python train.py --model="self-supervised image encoder" --image_size=32 --horizontal_flip=true --channel_attention="se" --widths=[64, 112, 192, 336] --projector_hidden_layers=1 --max_precond_dim=1536 --merge_dims=false --batch_size=256 --epochs=15.8 --lr_schedule="cosine"
Rows from block 3 of a small self-supervised image encoder, named by matrix and row number. Rows with one number belong to one channel. Each number is 500 + 25 x the weight over its row's rms, rounded and kept within 0 to 999. All counts start at 0. Numbers have three digits each. After the name is the row's rms in percent of the matrix's.
After each channel's rows are labels from the 100 images, of 14848, where the channel reaches its highest value: "top examples" is what is common among them. Only what is clearly more common there than usual is listed. The data: made-up ball-and-stick molecule models. In brackets: how many of the 100, against the usual share in percent.
# convs0: first 3x3 conv (model.blocks.3.convs.0.weight, 192x192x3x3, each kernel summed), inputs 0-95
# convs1: second 3x3 conv (model.blocks.3.convs.1.weight, 192x192x3x3, transposed, each kernel summed), outputs 0-95

convs0.126 102:514498503499500504475526524508495514525479443491448495513523480486537488499537473464496504463503517503540508480482497516525505537490564494473489450500484522472537520485518517486500511482498573509475517547525536498485463491540483504519527521466482493481603467497496551514511492482500490509
convs1.126 089:479507527509491476541501549484484492493474477496502511506494480495474510503504482523518463455499553496474520486492489479500436495540526524478485519487485519517513526508465517470505486479433550499506500495466484480496519516513501479475529506470493519481497476479529527487474497474515491471
top examples: balls: three (36 vs 9.8)

convs0.130 081:503503506491519454503468518454490468481524496520474504464507506479515541503486482497546514472526487521488477467447493505470478491480474510510513533518425506466495482432486477521488506522457465476516496482519492498512493498475478510493528494501482551480484536526458528504498445496486552508
convs1.130 096:528467557528517517535510509519529541500501537514496492483514507489492539538493500520480510481447523452527519534506550502501538536525512480526484495497544478490506479485482515499461482483551461504476511522502525493499486497480478510520483455522478494507524473471460486528514497539478528453
top examples: small balls on sticks (89 vs 33.2)

convs0.69 095:484494476496521471525478561446506487466511485496475515459482457505542506490485543464516511518477505490508506476465506505470511474465486513494518481515515516517529464503507484537476491505454504518459531474510516493506541476497490519506497474487476524469525529507511506536522522485472477489
convs1.69 094:475489523488504482544547502531497485517488539462480473494483456491527511484500514483452454516480521521554502521504493505513542507509480472486502480539560484528465512466479453504483466484516472481477524519501495450510503423498467476474519496528490510519471478487486480600514519511467495483
top examples: small balls on sticks (91 vs 33.2)

convs0.26 114:530481525486496481506455492503477483526547487477511559521518505522523513506427531515523536505494541513475555496466515512532519531485515514520486466505446472502506445481482517518505463530503477505535520463552466479490456463485470501497457486510502465506512567531493512475494470483519490513
convs1.26 118:503491499495507535539484539498454557443531512479527461488452510501425495465520514511494499488469508519465496498482489523523529506498495474488490501511486482507537498495506519474464500472461478493548486560419489505514524481533529501527510504501498489478504476502505490497482461499511498472
top examples: space-filling (84 vs 32.8); balls: three (62 vs 9.8)

convs0.77 089:478470530507525504502534485500473453502497480486496484556490470477495527479484536504480503480465514533505521461546504512482521529503515515482477507505496531548503500500479511486532461438519486483470458504499515509518512489504477475523471528515489500461482470468500535489503473499456477550
convs1.77 100:502485481453545464481525502492528519503525503482560473495525537475489550518511486496476514484475511495492451476450521491493498486491488522496512493513505489479469485517534531523501471497494478502523497492479508470461518505490456443485476464492525473488552517484491495550493494497542510556
top examples: space-filling (100 vs 32.8); balls: three (52 vs 9.8); balls: four (29 vs 10.2)

convs0.166 121:490503459473521500473489493470572527495499490492485479510510503492523503505498443477564507460499450486555477504517533530496449504492474526529457471515468523469507545504514524481461491478532527495487480499496513489506505564486513496499497514498504487484503469491490499533472507495509495525
convs1.166 103:487496487506507497510495515488505515508495485448455548489485490476485490502484500477528510499523481478522497497460446495531476525517498501477412486492432490511504480492551510504496523524458469538490531477503493495515494494461502510535482519528490504499521506474517479526496484522524501493
top examples: balls: twelve (37 vs 10.5)

convs0.42 090:492498506501472510509496481414482466511505499502527499497488462493477502509447549495493461493488466483479498489494517507513493460496469510515493470495504500518518503497521453494520479489540498511488525452494505503461525442475466509484429530508492470497456474531503485492501477520532523483
convs1.42 090:479518529558511533512491496525522494516509505503461500501475502501501555486493514487495505501495462457464483509484520522485508503482519445503455466480529523483552464538490521533529506515517506544491513489512536475492455581468469491521515512509476479496430409494508534499465504501496524507
top examples: balls: three (40 vs 9.8); balls: four (29 vs 10.2)

convs0.100 094:463502509507514484513531520519495491481458487519484533488504485494438503495505522512483513512449535473520490498473448487500526482508546498489513491498483482507516461527481535460479533494493558516516537540512505473486474501503493516509513470479481510478564447500486498491522474521472480496
convs1.100 086:521535512452478491467486492488477485507514479506499491505500481504520533502496530513514494520530484493478494456504507537500423498538481484509488479513513489498491522527461514517523472466551461532503497469510504488482513456479524509468478532547511537498500492536487494480503526506459485503
top examples: balls: three (36 vs 9.8)

convs0.15 119:498453506530507475532485485498497518500513512533509487480488508475485520515434522520482500485475482438464487520531493518498475487516515533513508487511518516507499507529512510480501459451505520529498502457491450476496507496526495509492488483503480496535482547475525521490529503496545498511
convs1.15 116:491470483461492490507483517508459541456504479473503505514473525503493522525460515500495486503488467557518512443496513477513515492521496463477488456527548502515516528513492471483530494501476513509494514542503499485482474504546522454511492487519468490503460477459538500503490505516524521490
top examples: small balls on sticks (92 vs 33.2)

convs0.41 096:522516491466508467512463480485476482540490540497467550464500510489499535504430521500509527497463498523499489485473504477498498512437491496559482524507501483492502483470476513484521483525490502527475500452527517482486452503461480483538469533463462477482479506454512480503488428469492486477
convs1.41 093:499465513491493533482472492532493488476522507473483501465474489504468513513527525477538562499488473531536526490502513546536512547522519473505534479481534468474475435499506506518516482526524508475521479493500495455500504513511502525523492497547524501464500473479503487513476506517478522475
top examples: small balls on sticks (76 vs 33.2)

convs0.6 112:480515497482497494540477499458464505496491539508471503476465504514508538503521508524480494555523509491478486506511471516504548508468520553508411503528473538521494507524495524491508438481493509536477515488482506467468545487449497520535495504540462506511486488508510506496514457504526490491
convs1.6 098:487469489494482475545492460468492456484493557470549496507495488496479496508492509482500493418465484512513509466472490476466511498542513503499449464528498473498493485560471508500516546497497503471521482516572494494534482523495523494489496474474512498507495450498539540486486512550520497484
top examples: small balls on sticks (62 vs 33.2)

convs0.139 094:538492465528502506471479492497509450520556486540498503480522494505542485476445482469502497504520445507494471508474504458501511480512497512535450509524480472460504477506505525481521466477508484493490478498510537533481536502535494474519484494519454531506483525514489527525467491464472488508
convs1.139 096:482536509518501536490505504538508522520535478539470525489482488514531481535526511501514496501529523546469512482515502503442530539519512510455499516490537510469506463531511496482507544490519507504480467545469493476516512434519528541498511534505523523509466468517437506506491502517483521538
top examples: balls: twelve (26 vs 10.5)